Weights of a small audio captioner.
Model: 20.3M parameters, log mel input, encoder arch fnet, encoder activation quick_gelu, decoder activation swiglu.
Training: muon at rate 0.011, 15200 steps, batches of 256.
Data: trained on synthesised sound scenes: up to three everyday sounds over a background, 26041 training examples, 149.4 epochs.
Rows from block 3 of the audio encoder of a small audio captioner, named by matrix and row number. Rows with one number within an expert belong to one neuron, the router's apart. Each number is 128 + 32 x the weight over its row's rms, rounded and kept within 0 to 255. All counts start at 0. Numbers have three digits each.
Before each expert's rows are labels from the 100 clips, of 14848, where the router gives the expert most weight on average: "responds to" is what is common among them; "peak on" is the class under the peak. Only what is clearly more common there than usual is listed. The data: synthesised sound scenes: up to three everyday sounds over a background. In brackets: how many of the 100, against the usual share in percent.
# router: router (encoder.blocks.3.mlp.router.weight, 64x256, trained with AdamW), inputs 0-85
# up: expert up (encoder.blocks.3.mlp.up, 64x128x256), inputs 0-85
# down: expert down (encoder.blocks.3.mlp.down, 64x256x128, transposed), outputs 0-85

# expert 51
responds to: reverberation (66 vs 34.8); coin spinning (41 vs 5.1); helicopter (28 vs 5.7)
peak on: coin spinning (34 vs 1.5)
router.51:164145175151152170144094125154127103114130117139179138113115115156099073126147055099108181101137104134107207086094085131166142137120141084116111143111118110099117117078106105131084175114107066118147107109094114088206138147093171093083103146098161123140131146
up.0:120082123171142131172131165145104162162164138127122124140169103096184150080151109150114124113176209143131130127086164147161100120155199062123123155196139153117161108122109105112060199136111139118135175181142134144137135164075127123096174094169109166090187076
down.0:141144155164172147103124104090145084084144126137134094097163163155090145106123115140104124174203123143083077100053138145132124141119120109147137127145072117072076159171096150154142161148109143138158149107102087080092113146131121085130111189173173080096140136
up.1:117103137135205126158175123120084141091156148100125161163163145117130124131098142114088134114127177163121120113166143031140140116106104130117169171078172085130171153171131125183181150157157174093176109162134167157150155146099126168115105061119133119096140140
down.1:131102136113183103164129085125161188107091198111117108156129125078173112128181113152108157169094085062142149147113131056162145139138073093110132082138187075128117153116164064135154091131167117141087137103121107036103140110144144093128123115105157134094152181
up.2:112100105126131144131140116157123179108172130183156159093112088148120131139115116150112179086124110123110077085125133172180162161139051113114115130089131127108163131112179105143118153133161160118133112108130137082145131063087083129128142103100084092141092137
down.2:135133131119135118099170132167141075116126091184168074148161131153077073135077166133148112094092115136109103080097127134197119151089174167169143165136117100114089187103105145097098124113191114140167132104123112126150218106115155083175126103149109139177107077
up.3:142142129187073109130162113134138135195104057158098170109099133115123142140118101172146122126147075132132112196156147110086090153149156108110140110124126156156145114111101172126106108119094126069178137131093115096125134127117109124189112120129141097112133142
down.3:136124109128119104147131147124153103131080157144068159159161150163156087115150138121145140142084113126112101185172133125139103140107137181162153123132128133115159097149134075170114072094159102139173139118153118156176044104120084121081162085176070136127089177
up.4:139074133124100125153086119133123139115090174110181207118118142068133076090145112115091113223184101122100066059204113135148161161149170156163164150165090158159087117119159095098106142098104117103104108139103141137150147135118121089186106150096161089082143160
down.4:099150191133102140122103107217161087115129061127123098102107099212099132190183202083148124084114100109121104109120128121143123104080138165096142171165195095171122151156100111126077077144087081107174068091112130138166160135132182164110114138076131076092137089
up.5:126094137128073114177183118202070120104120142144121133134172084129114120151153119091111072116125105218143089130163125146128127138120103178132187126134162093170104124156148148167168113098146144214169181177104133139140150100115166114137130071122106131125169151
down.5:146106121136134093176129081097101158048158046171073167116121102119133119179176161187146116147117167138171101097100092119099193158149110136095084095143164158148129174104093130181102099166166191111084148110149201113116081165133158135141153130108134189075149168
up.6:125182132094108106136160111102102109137140100153153085192173180120144148194078129129147143151093082109132149217145101132146101101126105076100140116138141141119099088174178147096189141156068188133116099101129141113061099144138155102163160111141154153142125187
down.6:121171167133123098073191113189196063081124147153152206162094142083163089092136218132128121151141152100131132188158168124057079093168063097089101133147050156125084138151105155114073142097149100135150132133137143105185148124123126119150227153178172122057120120
up.7:078107137068148088135125150169200125120169118135067066163172133115169065170107109114082075117091094148137144047118115184102080186121136157168150124100135170095118115088112108136060125151147107120162168138136074112138176130180093128100109177140126162190113143
down.7:137101162111090152115216136123104094193135103178170123066129140128117086061097163051122085108124139175125094190181099148129191109121081115111159097140101125149122151098163145118065192091171094137103157150116083101128114136178115153143196176053153126081110087

# expert 20
responds to: rain (45 vs 5.4); frog croaking (29 vs 5.4)
peak on: frog croaking (25 vs 1.1)
router.20:147113137108183135105114175119120104092119088096160165132095104115136144085196083140068117089125134113108132121143106136069146174144066075114127145114136174128176143100095141080082123143123086135143110138119118141131126151171131169121113114102148150157139144
up.0:092076140149135121190202142128074138171172143086107133098114110159141112126079183103129116115192128075176117153130152138100183092095106141146092107085086136155096073142109136189103114106161116170176094126165110164132121119125134145154168092092097145108138093
down.0:110130095130170060112117115166181128151068115165122195091158140093201088134116115104182078142170151131119171119123131157108116129102088133121105177123140144122087141117036073102073045131107099108107137156146162051101105117141166117135144084122063096116146094
up.1:111163125058118166130125134125091109131141018138155037142113163153120163113126042123165107152157126133159122155119196057175144161142143120121120173141084103138093142145136137178110145086121061140066153118103106089162141151190158168115130137117118119141171143
down.1:152127146131123074104122132086157128129158102184113067141106118168097136059103143175150174138129103122165086109143125085103177125135135108107094144135086111164182150115109141154107150149157109116122057120120102085109109139118138136104136142092161190116077167
up.2:174156162142183139091140091134128153142156093176116165140141115120066117102159134109055140109172138101074174155146126080123115120097173128154159151117211098162092098185180098124146150099108091125132085126152132117171095088117135088133125099143116144096143158
down.2:140151182145135105112180126082118181154139063118110150103066139123106124058141131130128139114098145148159120147132136153088177100114108142185108136137131159105107175118134178107122077176163198142131174104141156198123069082109124142119120123145144105147114160
up.3:085138117145094164154116127070145136162076115095156137095120146118060123067059064113138125173173106165136145144077147086128132127159142149105082094128074148151115112153124136165164165148137117148157146117148167074107082199196134171110109147111131172127136126
down.3:143114187086111088153114057147092126065129087119115126072124121082165103139130121061115138179098100046182145156153162132122170115160173081073127123175159146129105084092170127127117082099125100145116147131114085139123106153134120114135176163088106186204133132
up.4:043124150079120187073105142150140151163121131121115105133129133130068120110158107084130183125059123130132138184173157126129126125093191084150117081165141080157116111125144088163101155145105174083106148162077141116086167159132139105118159137066117075145130122
down.4:127137108116094142139129079127073154109116095111103130144110094137184117101160132129195133179176092170160138094129110110145140156147111157096096166105077102158136077126065118093134125094107133108192135101109125153075124156162089164106086097129153138111142120
up.5:105175141144099139131059056147123137180150157129139088068097112133148111188183152096145089134184166145159127138113175169133130164082131131121114127099122122117123090111159151082121148124116092143096134154112131080136186139147145048111117148147130154130097174
down.5:101109144105109138072101155134123184068025186137062125169111108133118091106088150104127063084119104137119103102130119102122134116115139127120135108108129155181127172138115152134157124139101125121144140103083088197202131110172173194149129127182156133139138051
up.6:117154151136168092158098108129116093144068131160106126086156109130094094136144163067106126137142111058135157160147092072084034084135131184120047126171180120098147133142183120158149124115150098117138066128104159141105180096189150162106166118110119144141120125
down.6:124134108124121154152117080185150092144092123120152101109140101122120136093099115153145135167109130128126080152114165162184175180107141141075140109139140120115083171134093092105092159133153130091104104094123030168124050190136127120154168120096153086102170159
up.7:200103160120113110087103079130103142125166122146104113086187058122105127192135158108155079122105148147163161099163167191163150161083118165112164155135157171061115067123159169152167123101111123117164157079101139119145149097123094077144130089133125130087163155
down.7:138137131156070116137111118147143182101096135113105181110103117196041145191088113129118131088128108150139112092115175152120133100126155174138109109143096089068052142096145109128083134189155146131200162101062049153117139148153064123130060178131212188105146141

# expert 5
responds to: car horn (46 vs 5.2); crying baby (37 vs 5.1)
peak on: car horn (39 vs 1.1); crying baby (31 vs 1.8)
router.5:128122128136143148139162149132113091105111054111070186117083112117129086131148077136138153134109092133158093105095171099101101129081146122102171060126123104122075071091132114135147159093138091124215094143089134116122170160161138131106114147132186095155134126
up.0:064135164103155110091102112078141092139117097130165149130154088144176113118104135122095117152092119113115151187121169079077076153132129095100140144187152179143108185187137093121178178163158117093139116081144173140089156130131108147115186134094099104155152125
down.0:106165153106123142165128137157169132130077132142129098135123137105200110118111116146183038117152153117102078114128139102133092105094153080125105140145087123134128143154154154110066111145111097103129208206081101170212150140149129143166141057154084099127133117
up.1:161103178146135148045140165161086081091137090132073138103109135212087092130089096108108125116203098144169110160174098133190140099061154172121132161138107106139132154150184126118156119128128051139111099151147142190148073062169080117153161088155100144120173140
down.1:134159192126162105129067138147076106128138121128113134107121152160107157166166126111166156114123183172143140067130118163114074076121168091148116122135110099095124143093128169091135143126076125094166166141138113136112129091168051172148112126096139055170114119
up.2:075133122097111086127139101165120173083138124107159123114171125135136152140115138065130162128123158154117140140113156181131161094145182138135143155144189133143169139157202140079132150165103141121185103093107124151135139168151095151158093158098128097144127088
down.2:127116078130120086197080128091169112119049134110169172153109150093178158083145144193203151126126099134176133167122113113135080167144177148154122139136111153118120162131141164104140124121150101125123105153123037092126069128160071160183172105114159146099141067
up.3:117082147110098124100159112104122107139124080142134081164170106136095150166149121137146103145071139097162133170109162178096115119133114160079180142164078167105078133152101157124141141101130153131183123125131097051143165108168144126180105144176164122191207138
down.3:117124120125114123129093112218165113196046180202135123087046161164096143102140147117198165064151083149083163180150168128127140078130103136142102142115131208126119127154105119157204129128110080129136202094046116130168106180149124127094186097056104101130163098
up.4:129188130134102121129191112149104156137128139142070111085158119164134085180072097118115143100173124150119154145141103151106058125118132190144108122189147135163107122088148170161108066134101138100118109175114109061176119113128130156165103151166089086075171100
down.4:110119102142117145172077107088131125112116117092073140125086148176147100140164085149128102112157135160117148093094196130135130091136165129121118097096155111093087180162071117102198136123119142084106118119191119183141080120142128138061187186163091096204118114
up.5:075174083172116124128155115183122131090099140076165094114125091091084150101063100055126151132119122135190121127149079131142182132147164111137108126160122068051092126105145167162107143135137139090087124128128201086192144104122167149133144123153133093133121182
down.5:118101109089114092131137130096095085150115136132056125118123118163157154129137167132144081122099118137130156091129169105140141138138130166104105092092102124212145203111136082167127090155093131142163073140083219149111113132149104122131095093161109156092132094
up.6:151143171113141170063093151126090113107162141134141147143150156139180145138167182140136134195112110067187123094121104088157042187201084106131157113133086151156170061163117115094133097167044114128139153143150100135183148134153090148118090122116094137137139134
down.6:142145193161154136130126097130085139172100157093111122156072119126084127097119186130103166129197080140092139197126142103085134096139144137098085141107117140126114144158162122086156183115182109108162165113099093078103069125143122117165129144131252163115158099
up.7:106189119095118129103190145159097165153135125188113119152114194121159111136164133143151126137130140160142100109085112100151067153147163163141178126146161123093160078116107098120055147202162204128164133099185131167073102159099154159143158156088094149160131121
down.7:130110123164134131092184143198134121180111052094138093105124138116109128078157090156146112117164057154100070150098124137150193197127090078123147154137180129076108199124155148130133115153154185168131112096065135140066067085103078135104159137185135096186060163

# expert 35
responds to: church bell (99 vs 5.3); background: none (57 vs 22.8); first sound: church bell (53 vs 2.4)
peak on: church bell (96 vs 1.9)
router.35:123107087075155110131132159131092112100114127135072108097123113192112121173148061066130150122207114149150132158098110099081141078113138166122152038160110091108119098099130124183094098136108136168147118136146159094153098127175144124122188098106165100202161105
up.0:145131118105079070093106130107179108106123161103095145112143071150145197145127132133150146095106135108123146178128171160048099201139091156109134132127139131144159080105140102125089117121104117168070082130132100082113127132094159089127149126156131088174110102
down.0:137156109128127130125124153145225183128125056129173142195058121145143073162111146154100109130095127168132115097111150118132112142186156166090137138125142127114087119130094138189100107118070116141076125093067209144166167117172175147171096129162107100187172104
up.1:076111149157096098074117139122104142164159144161146121104101139121169184171106167104186155088138111120138132110132121088114089129097164122127156121173121125095109128096168093092158135155090122129195094141070176096121121073090131063127157103056188122176099169
down.1:160124167154161103160152117094122186124126108144146136125151154096160128108160121130176083096148065158101067104094083120101159130093135121125083166120102120085139142091089125170118149169105115095140104137108157226157198089147070112136096075137144148117097059
up.2:081165128130092130122159177106082090074117084110148140171122098143123144093158170164136145092110147120118092121145099168148140141149107116080149155136143126140182107173081085141147149160119129163109158202062070190185072116109101131122155078161147093129203107
down.2:124112100127101167116065156130123140137136102111144119126052157124053065121110069158149130114169090068161131196105175142115113184171096130073148132129110168154146143212137136128138189123115081152146151139128113120097061147130097160076097200122127159090138120
up.3:135115090138134138175166135118190196066123136162093105093112135109105119095142156119096145120161153121090136177114109101136154121123119113103157128143091102136109111145120093098102046160137168076108105137161139097124108146123137145093089087094105122149147107
down.3:116145092168121124085109125165125091134129143106129113074101136123114090167142129073142137112105159159076122190175104096129179106149144030099128110115184100135068148126172149063109170155096176111148121114149143144111162119124115162130107110173108138108138182
up.4:134140117098155180157083195095154117138085146116075153147130167101094122115152130124121175121204079156110134174139148113111195068106159029067129056153207092121095132135184056085114126121092074093085099113124190187120071142153170166117121091092158154103179108
down.4:127100163136158144128106129137141136091136156159124106120132146154157134097136127168161074102112105129176105101111092161097135100081059158145093130118131134111158097122089166087152132152065161124130171127163153090105181169118206150183156111153168079105086126
up.5:102108143135137156109139113149134132132144115122148110089235180182106160129060146179126081186082123152078075071102158102083123188123119143116139103153118128129199165099126147160129148122135150101200175107160137103144131193178180079115077080193144135150111112
down.5:113096101108122133118128105120172103085077131115117139120124129169141065086154166151139118112171132134172139186158085073151124137076098170117162095118185109097181118139114118106116120170098128150180124133076181051158125133154154150097072153209147170134083160
up.6:112095125095159109080131142124117107151121107103139115095110183177174179122120164112108147098142119123171158100154111111125129115093117072106135142174173197095141135132135127145072150103166128130095212127141121102152101176060145130060149087098073126144240147
down.6:119112133134162120106143171143108129134117151143080142195112098155172150159135137134174139112102185150135097123128068124175147130142169084145160159161105147118065161115163060109131092169162087159128149111129114146107152131084164106154068101136142101121132175
up.7:198123152149185111094125157127123040153151113142126162124107157140189155167141133156126139146154155132085044168113115138091091098045126130119189122161177167133109139141179133097097168097042164122156138142070115202139122147116106115093141118141147137127128100
down.7:142131173139134152200184110122140124120099124135135140121075148117131107176092194155136161106108163109176152135097164135076158081132077133140147146145189135148079096164080132098144185080112022114115139132140143228137130097159142126111109196152130114135141157

# expert 14
responds to: crickets (46 vs 5.8); doorbell (44 vs 4.7); first sound: doorbell (29 vs 2.4)
peak on: doorbell (39 vs 1.5)
router.14:136163134171150133167136182073116076184128108128118087064180109172070100141149107136073112107073134132150133156111173104127122129099171126134101167116094113130084127152117191190102100088161176127144098168181129123165206079124138148172153095145170113145119186
up.0:154148130172138121138051117173119136089061074102169163105090116142109144140156110117165073155120157151072117093144110090068163158149091088164130101111170140170139110170170141132093161077085149146129123110111138142178132142177117145143088126159136067114162152
down.0:122117117121111112054136100162085163159086057132180092124160121112111142131105158135122154091154162160083065137136075127174062109088149124157102075190135106094094122129068147119093106166064177105138131119078131148129073092091107159109130183168102135134130094
up.1:153111110107117094108114102140175126101147120108130063136130133130055153108122122159157128131114103123081091185131133145125105066170129146134135116081116170133135118194179162149128098172033132167129104164149153138133126100126093140142095111104150119050132142
down.1:119131091088153144136107081154136146105120142096113172090080144147155161166092155150176165175154174031142186101127179126102087145118137118107121102171122177112115086151154118067076171145096130104152153135098136116172127114103190157142177112154072229158137119
up.2:109160170153172155128157088116153104100182166139155081153133139094160128119149077178125119096121080105166134130137140068108110158086133119103144117154127102135089109164151138173111173123180138115125123079172134070183148107111115088145126114188103083070161160
down.2:135140141152147131025087182106126146172131131103080190159173124178115100137114112103139146099095130069133092126092098138174125179144133127103125166117133113134185106146063151079117126171101116132130103117190146093107072147132141084079114111080147105168092146
up.3:101129130111104106102143100096145103080173115058144116154145141137114135127113161100158178149155099188147121178162111096185161097164092142162113079105173099078083080098107128148106193114115202134090098174152087142124144139087139115121121102046073081133114160
down.3:142160105155165110125216171112121156110164164157073109099154125109115117128127118126145162095178090091116165148198051100175139161125127152125158134165111118148097072137164089155126137096093141128069144155164081133156130108173104122072099077121131082162178162
up.4:127112129141131102102168140159099146135118164117121121098124136126102140161121135112184154193175118096150098087163150110121111097108156108167067088135149131141061169119159111139121098102093119095127135140159101150118085155075078153135141183152169168114107110
down.4:088102155106122122115197142146091139070119132156107121122109100154133143097118124040123138131167112174128140148124146137152129139187123122086114158117057106112106140171165161151091132093143095132127143132099106120151113165120142169123112092058133152138164188
up.5:159158116153105166201136170164103162154095154165126090098115125111120083174131159189058103150112192151156113156093133125151129143111227111135097103150159107115175105130082151110110076148095045040118144149103127098113119130112083145141167122066100150129087129
down.5:160101160120115144125088102146071116136110085145136163161076150142108136103119192049165069118166120118141102140130075181105088086099136166116108115136121131124068095149079081173069155115129168172092133137128116111134107135139157114136197134156176101131157057
up.6:126168157123126113135181112087126110101092117166124113143135128117152198140066070116133178103120142164105132117149157116109133104185122174160123147179127118072086145078124127160067174104110167096127165189141118109148085147117116143138119137121156166090120155
down.6:122100115137126118140095070125138125142113190146109156118128109112027144086118100108148142107149119102157138090141125113107154131180210071115165145153098116115183167142145136166141177112080157124106070133163064173127169166104117168174120151137108144082099134
up.7:155131143179139141107154083114108141132104117098178098115174089145127052112135098177066140151116064166104104096104133164089113145152092166188168166137094135092147122129099123162126104148118189171138111088151094139151120130160130125141053082121135106117144148
down.7:144137157128127085164140065079114179162151158126153187168156115103088119052101101103109135135069138177107136141087190147099111105177132131147129157130154098089000128114138118062079189152120146101132104128135098092099053157177123139125106098139119162114106099

# expert 36
responds to: reverberation (67 vs 34.8); text has "reverberant" (67 vs 34.8); text has "room" (67 vs 34.8); crickets (41 vs 5.8)
peak on: howling (28 vs 1.9)
router.36:118147138140121203161165073127131125145107121083144089155141109134127095077155149139137071124147093107130125129137144091095153143091123110118112151190072151087050106124119178164150068092121193117157071126106129089139150109149159180118105126069145117103164186
up.0:101062139109140126109123098168110175056112103122069161176095138100081125139201114145083121102210146095108113156135085159165185120124085142119181135067112152101158108150129139124124111129113133155125163103189099091162157125175096088080072138144168156164179128
down.0:123138134100113116112103126166209184177086109103120174158173143123162153185114121155151048175132157122142129145108124202113067159148140126160141094110106134127112101167162135142143134149183063163173169141156129162140151139147089137131124093148094074156080100
up.1:107116129153134101137173137108101103121160085119106167147108120180090137204136173149172117122209105058068111127179147181107150096203091148135111149151098089165126065127120115145163118124147098175118126122153132176130141136127111083130131123135156100163153128
down.1:114132091116059090143099145119099158142094138136111158195149133118196101164088155169141141113107103109165190183125110163112147111094166122163116123185174112161157148168144131083118040135131166123136130070186113106143130108133111109121141123122122109127099155
up.2:239180220166150141103100131147155147091115103135126123099150161158105129142130111150081089138126096071129074147112111139108115143109109105103110168119153152136097147121113137098133128150104087077132078107016083114090133112165173148144137148094077043068139169
down.2:129157127144166108144090117170091118105111176166127189130118117192134109093115126135165173121069144138177108049142148116085155117129111178148163167149184103127136107111120077131117160113114096121101092149189141117137139084165144151147115160102129145165132129
up.3:148159137133170141064121117049146172112110111127155113160172125111114073112076152158139153108155055098120140106115099132073034117150082146127108164073176133131149115114171097121149175106131156127155104116113171205163178114120183153155125116086136132086153138
down.3:148124112160133130138145141171038116118067099150124078145152110134037088131132186084093192100099086081110112107075151100097154122090191143088092148133167111139149134120152140084132126137119132129152122088176117145138128091135084118115113140179049182153104096
up.4:091138103114143125139189111120106183139095115115176072127121128141111120167119156076108116130185091111121156140140134129137129147136137160085117123129167134121120135129107147151147149136149120107084095164131133011102154077143118176109153156153122133135199152
down.4:130143099137098152067122110154130097139125137056110136152126133126131097195049117127073145104071191158164145109095071095111144072106158122083112130128099139114145165186121169107151168103092080087149203150145115132140203135127142130153138137109154082188092160
up.5:065137065100139138082139123129132117077121149112146142184156117116124125171141103168117076122021221158149109141151145127142137158090096123101154139129112116139163128171085077122132165170087101130069175135119073114141117125161125139095102127138123056180099127
down.5:120145130125163102078124175148156100137115122072099173124139103162182139125046080187165100074075170161148155147136113134176140172115178081150147109117133147166146133087101099123150108109087075120102124116089172110133213129136120129121118158163167087207052162
up.6:103121099127116110119159126139145130081145147151149094161126120166134125119153160136174096170153163090143068092123075131106088199152128197093122129132178083140123055123104123160209132101147095210125108140114097153131153125148126121180102137145131122145142093
down.6:129143109148098113097180109153108100190178124128103150158158124157133128161120158127105132148093151138186157148140135067098072086134115074240122126105150111129107137160122150178042146086132181126145130130134135076153085078150129136168116065104109166141098146
up.7:136099122130069133103165101159122167142091088111164127122105123152124121180150110099164126103084099134113101122097104155101114087096156203139136128088162088119126132084173087143071118091121067120079151172141128162129182119160154080141107120142081176097148082
down.7:111144049137112109096104163108154072129093122080109163091134107130132126087171078111081126127186145192097138141088124123169112164106075144142107149122145149088147147103081159113144114128102094149085088138074157062142091088140111133090104049126125130135140138

# expert 3
responds to: phone ringing (33 vs 5.1); rain (31 vs 5.4)
peak on: phone ringing (30 vs 1.5)
router.3:130084142124081136048121092121130100147108199101106124170077136143134150108157112085123154124062101143155104165154112074082113112129093091154118065109120125142106194101116071144110129118088146115121126137064070197130170096175120183107145132165153142151180157
up.0:116183106111071146126126116162102116141170125121102094137083155152143182145125130134119110138152152160094119084132097154143120127116204089074183112175146131145110065111092137116136070095087084137118116145085187123125072125091091181098168179122109115116168151
down.0:135110151096109108107071091118179088103174113084163111096088109075184107128154154174078219080109133152175137046147158076078184110135097113144167102100119149115133119105085115118165115147176132140134110139138092187083179175175119129113118104130151132128138107
up.1:128181108135176095133138133227123170173123131096169106174104099111090159124140154091162162164130131164063104170061103080138152184128116187138120109104115070154182129172155160144168107141135113137107123052077105106121141107188110101116090149096129163163124125
down.1:123122231155139128146081100095104203118118144104115093132082155075110174110113138171105131137162133087120144110174124109069065139137136149152133131116126091157082100121141169079138136168152088124117138102179119175138168137156160153102112144099119137182105126
up.2:101118109119085160159137156131103111120109148102098103090128096155104112179147083171161141127220096175106147153149145155155087122211157151045162080091168133110158181155136129128155144133114121102154119130137125142127120125141088113097084112095166132224121125
down.2:133131147118120097199125074166142100121123162151148081147219139090163103118075130084118171097126088200108113140116124176155210093145174124150111122158149116159104139083121113111095160111137089111107083171141172072095135137104092093135110124186166169115109137
up.3:076106155149124139123126154156119142158120146127086131098142111075074094163161190124121149198175116198085163108091126139156142091119115107148159148118158138133080185114155171167128099131159183074139131073062191155127151159128118117155136186146103103119209107
down.3:121139101140126130188154111139180157086140124068094107172112174160114146107123176070085115155083122131164089086134069158108075136157152215058131120132153171122116076095113175127112182113211144121100140119123152057142127086120102167145107132153099159098162145
up.4:119068145115118103187100127165057118051092162140148092090130121110138156145143148085126096167067116068146143172192126097144101151218189168098135122069147145077140150158192138083058120115144167113085109175153105117094178133133069078148146121199111144165144127
down.4:133126112127133151129109151122128134104124126080143138112134128094073146122095147156158130112061136169087089126091139122118115163149135035124108139117146111138155152158180115181131149066193137132085090120241173135107168133078126117116148089162129154055116184
up.5:203160095120177092130161172133114142119133160170131110188092156167148166147161126101108108124064148130108148143083182110070171080134186116138066175119153174144085104124128131063105117118125122123148121102137050107128174111106124106120160183110148113133098111
down.5:119141138130205164135150102167128162140165054139113135079167135149145113108111154074100123132109094106190128113158127083154202139103121108134111155145112151104141154152109079133095101119099160130133135139137161155154160106131087117170128101129112174127109150
up.6:203110135117171184127134165168114159083074129088158152096090107144122090079139127121132155085149117113116163147126154082101155129127128115147112123129205083138124083133144089103113219176168118104111115152144119167080127164107159084076085140146127119139143185
down.6:131127123113140144159088095180140106131074092093133097105166115162185188144134162126085128133072095098091082122092146147177218149037135120159121094158102143083084164124138065142116194151099062168093136126051143120148141111144138128140127141174157116191119117
up.7:099148139118067159134199138102126124187121106138140167164144113142092138163122159125205111125161090171090139093119102119141103150110088155068133091139116148129161075082167132152130178118101095143114153121187128132099106130086137150134134156143134132113129161
down.7:133122129099136096159160110092178159124143153137114127110089110091124094101209124062175137129185160136092170119112125138135156116135145212215157113168172093081003161130210114152107185142116047106103087109120172120103111139093142166110131093132205117125065106

# expert 61
responds to: melody (71 vs 5.4); first sound: melody (39 vs 2.7)
peak on: melody (70 vs 1.9)
router.61:148101143102125142129082149125118059096143212068119103089101123083112108082133148223137079122078145081198096176074152117124135111118090109069165088091183176114082141096132106096096128177112106177142101148134158088106116095101131169138156109133141115170147121
up.0:175086114127126123132156109157178156167189097157171142122080122115172157106135154125146149127159212106063124086099117148103133140151109138104092048113142172071128059141165116125065105144167098071077093108139101145131160116120126096155128133147100155158083144
down.0:162155158134093167091129115185101097154164232156096102107153140116141144184167136127150145129086117086151174102089145159135098175188133122142102131126142134116225066114212129125125139153077180121134121071112137135118113111151150125080088070123094074165156114
up.1:164114069111104075049078112079154122146101217133123075108124130147127124113084134120086148145137165109162141135117156095116148106110134143143120111119148167146106090120104172151162165136089171119149085125156095133112134127162141143146119181120138098097144147
down.1:144114104133127106126147115134126121122114075072175128175136123139056129131180060140094137086163139101145153149058227159148088085115141108174109166138141134160069142150165131118126090135077155151115134130188143134115159075110091087109083192133104163133164135
up.2:076103107125156142087161114116109086135141146108102126131130180099123143073112087132140047175105179160100187050108140124151172099052158139124156147102162037144197054137132128098112126145116113117116120147152161178131155132138126146111112129109110190142124090
down.2:131125135089172183170109160128143135107102155056151101091084115202135144180086167054135164119177051148057126119085113092072135103144125024109125128151101110140137127176129113142119127148124132110128162141078057096152074155112118085163145118180134122149087062
up.3:123111135082129135150171153215095167097159147130097095174155134122133146195104140157145067144138126174176117084096176141185114210147149131075116093131068147105121159068096173204102133094113120099167102182124072110090169119054073138089090162128095138057099113
down.3:114180144101103172124131066181174105154090102135117098090123120189164114090133157101115107158160082103116125098145157113158091121098104063122189141142052166171189085150141105199132131104174092137167136119068137096165125111176109134156155086142135117115054094
up.4:084156141187071141113138081070139168087107124135131154142113153123070108078086143120120181173071135178092146146143116174108117087132097126175146111096140112129137108083105108080111178144133133121124111157120168106125111094157105097143135106175156194135093175
down.4:152109147171136111081146110118132166173158189144155195107130135134109153142146148175102102153051176156168127123133115139097143166077086035192144116097168141149107085118114134088099101122143159128064119104102109115146171110121183149109127168135184139127126049
up.5:071151174179093155146086101078109090165128110069103185089063142108138147161105141132090169112136158058150104160184122127091117078143156124179175150139090113102154206135093130154106109143154036107150179153072192134094107130115132076150124099109073144215164160
down.5:133181110162101106135159067107089137151144200148123160153128164162116087104110128083110148099152104104155086119191073097133058112159086140152151185100187164165129149067065106165176138103185116106143163165155124082153131125108135104130128138154177120099134164
up.6:177195107164122113080227116137156151178126142133134108133080139154135070149160066085125166090197122096128121123116110116155113074121181197147102116120119096097127136176139179108132133104123162187159190107119141083113131101125098088133141112121138189093091118
down.6:145120141140121112189117153083116155114147129118112161233101101120160131133139149221162148176122061127165116144091096152144136140152095113079137085113121141070111113122109097103162087178163129152160125090174135197104143082121035111165106084129083134152146177
up.7:106118146193106131148190067141139153122134167175126151131165152142142099153157138159077137098140178136116056110067095098121121207141147132109147130157214153107088108137105176147163093122103165163102110101132127130098142101088163082108119187093145152133128103
down.7:127121121129145105139161135157153121116123160167090127139123161204112146157174121123170153125170094043083146118109132145106170147187075179163154149174153116146121143093147131081125079184115139092164092137161149092122148136114061095135083143169175136109098122